config = dict(
    encoder_width=384,
    decoder_layer_scale_init=0.1,
    magnitude_pruning=0.7,
)
Rows from block 5 of the image encoder of a small image captioner, named by matrix and row number. Rows with one number belong to one neuron. Each number is 128 + 24 x the weight over its row's rms, rounded and kept within 0 to 255. All counts start at 0.
After each neuron's rows are labels from the 100 images, of 14976, where the neuron reaches its highest value: "responds to" is what is common among them. Only what is clearly more common there than usual is listed. The data: rendered rooms with furniture. In brackets: how many of the 100, against the usual share in percent.
# fc1: MLP up (encoder.blocks.5.mlp.fc1.weight, 1536x384), inputs 192-287
# fc2: MLP down (encoder.blocks.5.mlp.fc2.weight, 384x1536, transposed), outputs 192-287

fc1.91 [128 128 166 128 128  41 128 128 128 128  75 128 181 128 128  91 128 128  91 100 128  83 128 167 152 128 128 128 128 128 128 128  87 128  58  87 128 128 128 128 128 128 128  96 162  88 128 128 128 128 128 128 128 128 103 128 128 128 128 128 128  81 160 128 128 128 128 128 128 128 128 128 128 128 128 128 128 128 128 128 128  77 103 160  80 128 128 190 128 128 128 128 128 128 128 100]
fc2.91 [128 169 106 176 222 170 128  92 128 128 100  59 128 128 128 128 128 128 128 128 128  92 128 128 128 128 163 190 184 128  60  92 106 128 128 128 173 128 128 128 166 128 128 155  88  86 128 147 128 164 161 172 128 128 128  87 167 128 174 128 128 128 165 128 128  86 128 128 128 128 178 150 128 128 128 111 128 128  90 128 128 128 128 128 128 128  73  97 128  86 128 128  83 163 128  99]
responds to: yellow walls (37 vs 8.7); orange walls (31 vs 8.4)

fc1.70 [128  67 128 128  99 128 128 178 128 128 157 128 128 128 128 128 128 195 128 128 128 128  70 128  56 153 128 158 128 128 128 128 128 128 128 128 128 128 128  93 128 128 128 128 187 108 128 128 128 128 128 128 128 128 197 170 184 128 128 128  87 128 128  90 128  90 128 128 128 128 128 128 164  97 208 176  90 128  66 128 128 128 128 128  75 128  73 128 128 169 166 102 128 128 184 156]
fc2.70 [128  86 128 128 128 128 136 128 128 128 128 128 128 128 163 128 128 128 193 128 128 128 172 128 128 128 128 128 128 128 128 128 128 128 128 128 128 128  94 128 163 128 128 128 128 128 128 107 144 128 157 128 128 128 128  85  73 128 128 128 128 161  84 128 128 128 128 128 128 128 128  64 128 128 128 128 155  91 218 128 101  83 128 128 128 105 128 115 178 128 128 128 128 101 196 186]
responds to: yellow walls (26 vs 8.7)

fc1.439 [128 128 128 128 179 128 128 128 128 128 128 128 128  99 175 128 128 128 128 128 128  99 128 128 128 128 128 128  52 128 128 181 173 128 128 177 172 183 128 128 128 128 128 128 128  76 128 128 128 128 128 181 128 167 128 128 128 128 128  82 128 128  86  89 128 147 147 128 128 162 128 128 128 128 128 128 182  94 128 128 166 128 156 128 163 128 128 128 159 128 128 128  90 128 128 128]
fc2.439 [166 184 128 152 128 128 150  86 128 128 102 128 128 175 128 128 128  63 128 123 128 128 141 128 106 183  93 128 128 128  60 128 128 128 128 128 128 128 128  93 128 128 128 128 128  74 128 156 128 128  84 128 128 128 185 171 128  99 128 154 128 120 128 167 128 128 128 128 128  93 128 128 128 128  86 128 128 173 128  96 128 128 128 115 128 128 128 128 128 128 128 178 128 128 128 128]
responds to: pink walls (44 vs 8)

fc1.274 [179 128 128 128 128 128  91 128 128 128 158 128 128 128 128 128 128 171 128 128 164  84  87 128 128 128 128 153 177 128 128  59 128 166 128 128 128 128 128 128 128 128 128 128 197 128 128 128 128 128 128 128 128 128 128 128 128 128 128 101  75 128 100 128 128  95 128 128  92 128 128 128 128 128 162 128 128 128 128 128 128 128  95 128 128 169 128  88 161 128  78 171 128 156 128 128]
fc2.274 [128 128 128 128  97 128 128 128  54 128 128  83 128 164 128 128 128 128 128 128 128 128 128 168 128 128  90  81 107 111 201 128 128 128  91 155 128 128 128 156 128 128 128  81 112 128 128 173 128 106 128  95 200 128  83 174 128  62 128 128 128 171 143 170 128 128 128 128 128 128 128  81 128 204 128 103  83 181 128 113 128 128 128 164 128 128 128 128 128 128 128 128 157 170 128 128]
responds to: pink walls (62 vs 8)

fc1.482 [128 128 128  92 108 128 128 172  89 128 103 163 128 128 172 128  82 128  94  63 128 128  80  95 102 128 128 128 128 183 103 128 160 128 106 184 128 128 128  93 128 128 128 128  83 128 128 128 128 128  73 128 128 159 168 128 128  84 150 128 128 100 128 128 128 151 128  78 128 102 128 128 128 128 128 128 128 128 128 163 128 128 128  65  81 128 128 128 128 128  89 169 128 128 128 182]
fc2.482 [128 128 128 157 128 178 128  74 128  60  87  40 128 128 128 198 161 128 128 128 128 128 128 128 128 128 128 128 128 128  86 153 128 128 128 128 128 128 108 128 161 128  99 128 128  93 128 128 128 128 128 128 128 128 128 159  87 193 128 128 128 189 128 128 128 128  77 128 183 128 128 187 128 128 128 128 161 128 161 128 128 128 128 108 195 108 128 128 128 128 128  98 128 128 128 175]
responds to: yellow walls (45 vs 8.7)

fc1.695 [128 128  95  99  91  44 182 128 128  66 128 128 195 128 128  68 128 167  83 128 128 128 128 128 128 128 128 128 128 128 128  95 128 128 128 128 176 128 128 128 128  88 128 128 128 128 128 168 128 128 128 165 128 128 128 128 128 128 128 128 177 128 128  71 128 128 128 128 128 128 182 128 128 128 128 128 128  73  86 128 128  81 168 128 128 128 128 128 128 128 128 128 192 128  61 128]
fc2.695 [ 91 128 128  90 128 128 128 128 128 128 128 128 128 128 128 182 149 128 128 128 128 178 128 128 128 128 128 128 128 128 158 128 128  98  77 128  96 183 128 172  75 128  69 128 128 128 128 128 128 128 128  64 128 169 128 193 128 128  92 128 128 161  80 128 128 128  69 182 128 128 100 128 128 128 103 128 128 128 128  74  79 128 128 128 128 128 128 128 128 128 128 199 128 128 101  66]
responds to: trophy (41 vs 15.2); largest object: trophy (29 vs 6.9)

fc1.351 [128 128  78 128 128 128 128 162 128 128 128 128 128 128 128 128 128 182 157 128 128 190 128 128 128 128 128 169 128 128 128 183 128 128 128 128 128 160 128  78 128 128 128 128 128 128 128 128 128 128 128 128 128  90  76 128 128  89 128 170 128 128 180 128 128 128  93 128 128 128  94 128 128 172 128 128 128  74 128 195 128 128 128 128 128 128 128 128 128 189 128  89 128 128 155 128]
fc2.351 [128 128 128 107 128 128 128 179 111 128 128 128 128 128 128 128 102 174 159 128 128 128 156 128 128 186 112 128 128 128 128 128 155  76 128  74 128  85  66 128 128 166 128 166  83 128  87 128 128 157 128  73  82 128 128 128  64 128 128 157 128 177 128 128 128  38 190 128  68 128 128  72 128 128 128 128 128 128 128 128 128 128 128 128 128 128 128 128 128 128 128 128 128 128 189 128]
responds to: pink walls (33 vs 8)

fc1.63 [128 128 128 128 128 164 209  63 128  98 128 167 128 128 166 128 128 149 128 128 100 128 102 128  87 128 128 128 128 161 128 128 128 128 128  94 128 128 172 128 128 128 128  96 128 128 128 170 128 128 168 163 128 128 128 128 128 128 128 128  93 103  92 128 159 128 103  87  40 128 128 195 128  96 128 159 128 128 128  73 128 128 128 128 128 128 128 128 128 152 128 128 169 128 155 128]
fc2.63 [128 128 128 128 128 128 174 128 128 128 128 128 128 162 128 128 128 165 128 168 165 178 128  71 128 128 101 161 128 128 128 128 170 128 174 103 128 171 128 128 128 128 128 179 128  71  93 128 183 128 128 128  86 128 128 128 106 128  65 164 128 206  73 128 128 128 128 128 128 128  91 128 128 128 111 128 128 128 128 128 128 154 128 128 128  70  64 128 128 128 152 128 128 128 190 128]
responds to: yellow walls (29 vs 8.7)

fc1.402 [163 128  76  84 128 128 128  81 128 128  90 161 128 128 128 128 164  72 128 153 128  72 128 128 203 168 128 128 128 128 102 128  84 128 128 128 128 128 151 128 154  98 176 128 128 128 128 128 128 128 128 155 128 128 128 128 128 128 166  91 128 128 128 128 128 128 128  87 128 128 128 128 128 128 128 128 128 128  92 128  98 128  77 128 174 128 164 185 128 128 167 163 128 128 128 128]
fc2.402 [128 128 128 128 128 128  87  84 128 128 170 128 128 201 156 128 128  97  80 128 128 128  96 128 108 128 105 128 101 128 128  70 173 128 128 128 128 128  87 128 128 111 128 164 128 128  88  91 128 128 128 128 128 169 128 128 128  98 128 166 172 128 128 128 128 128  89 128 128 128 128 128 128 128  54 128 128 128  74 170 128 159 128  88 175 109 128 128 128 128 128 128 128 128 128 128]
responds to: yellow walls (42 vs 8.7)

fc1.188 [128 128 128 128 128 128 173 128 128 128 128 128 128 157 128 128 187 128 128 128  81 128 128 128 162 128 128 128 128 128 128  82 128 128 128 128 128 128 128 128 128 128 128 128 128 128 128 128 128 128  95 128 128 128  80  86 128 128 128 128 184 128 128 128 128 128 128 128 128 128  61  97 128  75 128 128 128 128 166 128 128 128 168 128 128 128 128 128 128 128  79 128 128 128 128 128]
fc2.188 [128 128 128  84 128 128 109 128 223 128 128 163 128 128 128  91 136 128 112 152 128 128 128 163 128 128  93 128 100 165 105  95 128  97 128 128 128 128 128  77  76 128 104 190 128 183  95 128 174 128 128 128 128 174  87 128 105 171  96 128 128 128 128 128 128 128 128 128 164  99 128 159 128 128 128 128 128 128 128 128 101 128  81 169 110 157 171 128 128 128 128 128 128 128 102 128]
responds to: trophy (37 vs 15.2)

fc1.243 [128 128 128 192 128 128 128 128  90 128 153 128 100 177 170 128 128 128  92 128 128 128 168 128 128 128 128 155 128 128 128 128  97 176  95 128 128  99 128 128  81 180 128 128 128 160 128 128 128 128 128 128 128 150  91 128 128 128 128 162 128 128 128 128 162 128 128 128 181 128 128 128  92 128 128 128 128 128 128 128 128 176 128 128  85 163 128 128 128 128  86  70 128 128 128 128]
fc2.243 [128 160 128 128 110 105 128  71 128 128 128 128 128 128 128 128 199 128 128 128 128 128 128 128 128 128 161 109 115 128 128 162 128 128 128 128 128  74 161 109 128 128 128 128 128 128 184 128 128  99 183 128  87 128 128 128 128 128 163 128 128  50 128  57 128  84 128 128  78 128 128 128 128 128 128 128  83 128 128 128 128 128 128 128 128 128 193  92 128 128 165 128 128 107 128 128]
responds to: pink walls (61 vs 8)

fc1.491 [128 128 128 128  98  89 128 128  76 156 128 100 163 128 128 128 101 157 128 128 128 128 128 128 160 128  57 175 128 128 128 162 182 128 128  67 128  97 128 128 128 128 128  80 128 128 128 175 176 128 128 128 128 128 128  97 128 128 102 128 163 164  65 192 128 128 128 128 105 128 128 128 163  67 128 128 128  99 128 172 128 128  99 128 128 128 128 128 128 128 128 128 128 181 128 202]
fc2.491 [164 128 128 128 128 128 128 128 128 128 128 155 128 128 128 128  74 128 112 128 128 128 128 180 128 128 128 128 160 128 128 128 186 128 128 128 176 128 128  89 128 164 128  90 114 128  66 128 128 128 128  51  87 128 128 128  70 128  89 172 174 128 128 128 128  95  83 128 128 128 128 128 128 128 128 128 128 128 128  80 128 128 128 128 152 128 128 128 128 128 146 128 128 128 128 128]
responds to: trophy (58 vs 15.2); largest object: trophy (31 vs 6.9)

fc1.276 [169 128 128 128 128 128 128 128 128 128 128 102 128 128 170 128 128 128 164 128 128 128  81  61 128 128  75 128 128 128 128 128 128  95 128  96 128 128 128 174 128 128 128 128 167 128 128 128 128 128  74 128 128 128  81 128 128 101 177 128 128 128 128  96 128  91 164 128 128 128 128 128 168 128 128 128 128 128 173 128 128  93 128 128 128  72 128 128 128 128 128 128 128 128 128 128]
fc2.276 [161 128 128 128 128 128 128 128 168 128 156 128 128 175 128 128 128 128 128  89 128 128 128 128 128 128  65 128 128 128 128  81 193  89 128 128 128 128 128 128 128 181 128 128 128 128  84  85 128 128 128 128 103 182 116 128 128 128 128 128 169 128 128 128 128 128  95  83 128 128 128 128 128 128  76 128 128 159 101 171 128 128 128 128 128 106 128 128 128  90 167  87 128 128 128 128]
responds to: pink walls (34 vs 8)

fc1.527 [156 161 128 128 128  72 128 169 128 128 128 128 128 128 128 128 128 128 128 128 128 128 128 128  95  85 128 128  82 128 128 128 128 169 128 128  80 128  79 128 128 128 128 128 177 128 128 128 128 128 128 128 128  91  88 128 128 128 180 128 128 128  93 128 128 128 128 163  99 128 128  85  92 128 106  73 128 128 102 128 154 128 159 128 128 128 176 128 128 128 128 128 128 128 128 151]
fc2.527 [128 186 128  92 128 128 157 128  67 201 180 157 128 128 147 128 128 128 128 128 151 128 128 128 128 128 128 128 128  90 128  66 128 128 128 128 128 150  97 128 128 168 128 128  89 128 102 128 128 128 175  52  88 156 128 128 128 128  63 128 128 128 128 128 128 128 128 128 128 128 128  85 128 128 152 128 104 128 154  79 172 128 128 146 128 128 128 128 128 128 181 128 128 128 128 128]
responds to: trophy (34 vs 15.2); largest object: trophy (26 vs 6.9)

fc1.729 [128 128 128 128 128  95 128 128  84 128  91 128 128  96 128  84  85 128 128 128  81 128 128 128 128 128 128 128 128 128 128  76 128 177  87  82 128 152 128 128 160 128 128  51 128 187 128 128  91 172 128 128  53 128 155 128 128 128 128 128 128 128 128 173 128 158 183 128  63 128 128 128 128 128 128 180 128 128 128 174 128 128 128 128 128 170 128 164 128 128  87 212 128 128 128 128]
fc2.729 [128 128 128 102 128  83 128 128 128 128 128 128 128 128  75 159 128 128  56 158 128 128 128 128  90 144 210  76 128 128 128  88  89 128 128 128 128  94 128 128 128 128 128 128 128 128 128 128 128 128 128 128 128 128 128 128 128 128 128 128 128 128 128 128 128 128  57 154 128 128 128 128 128 164 128 128 128 128 128 171 128 148 128 128 128 128 179  79 128 128 128  54 128 128 128 174]
responds to: yellow walls (36 vs 8.7)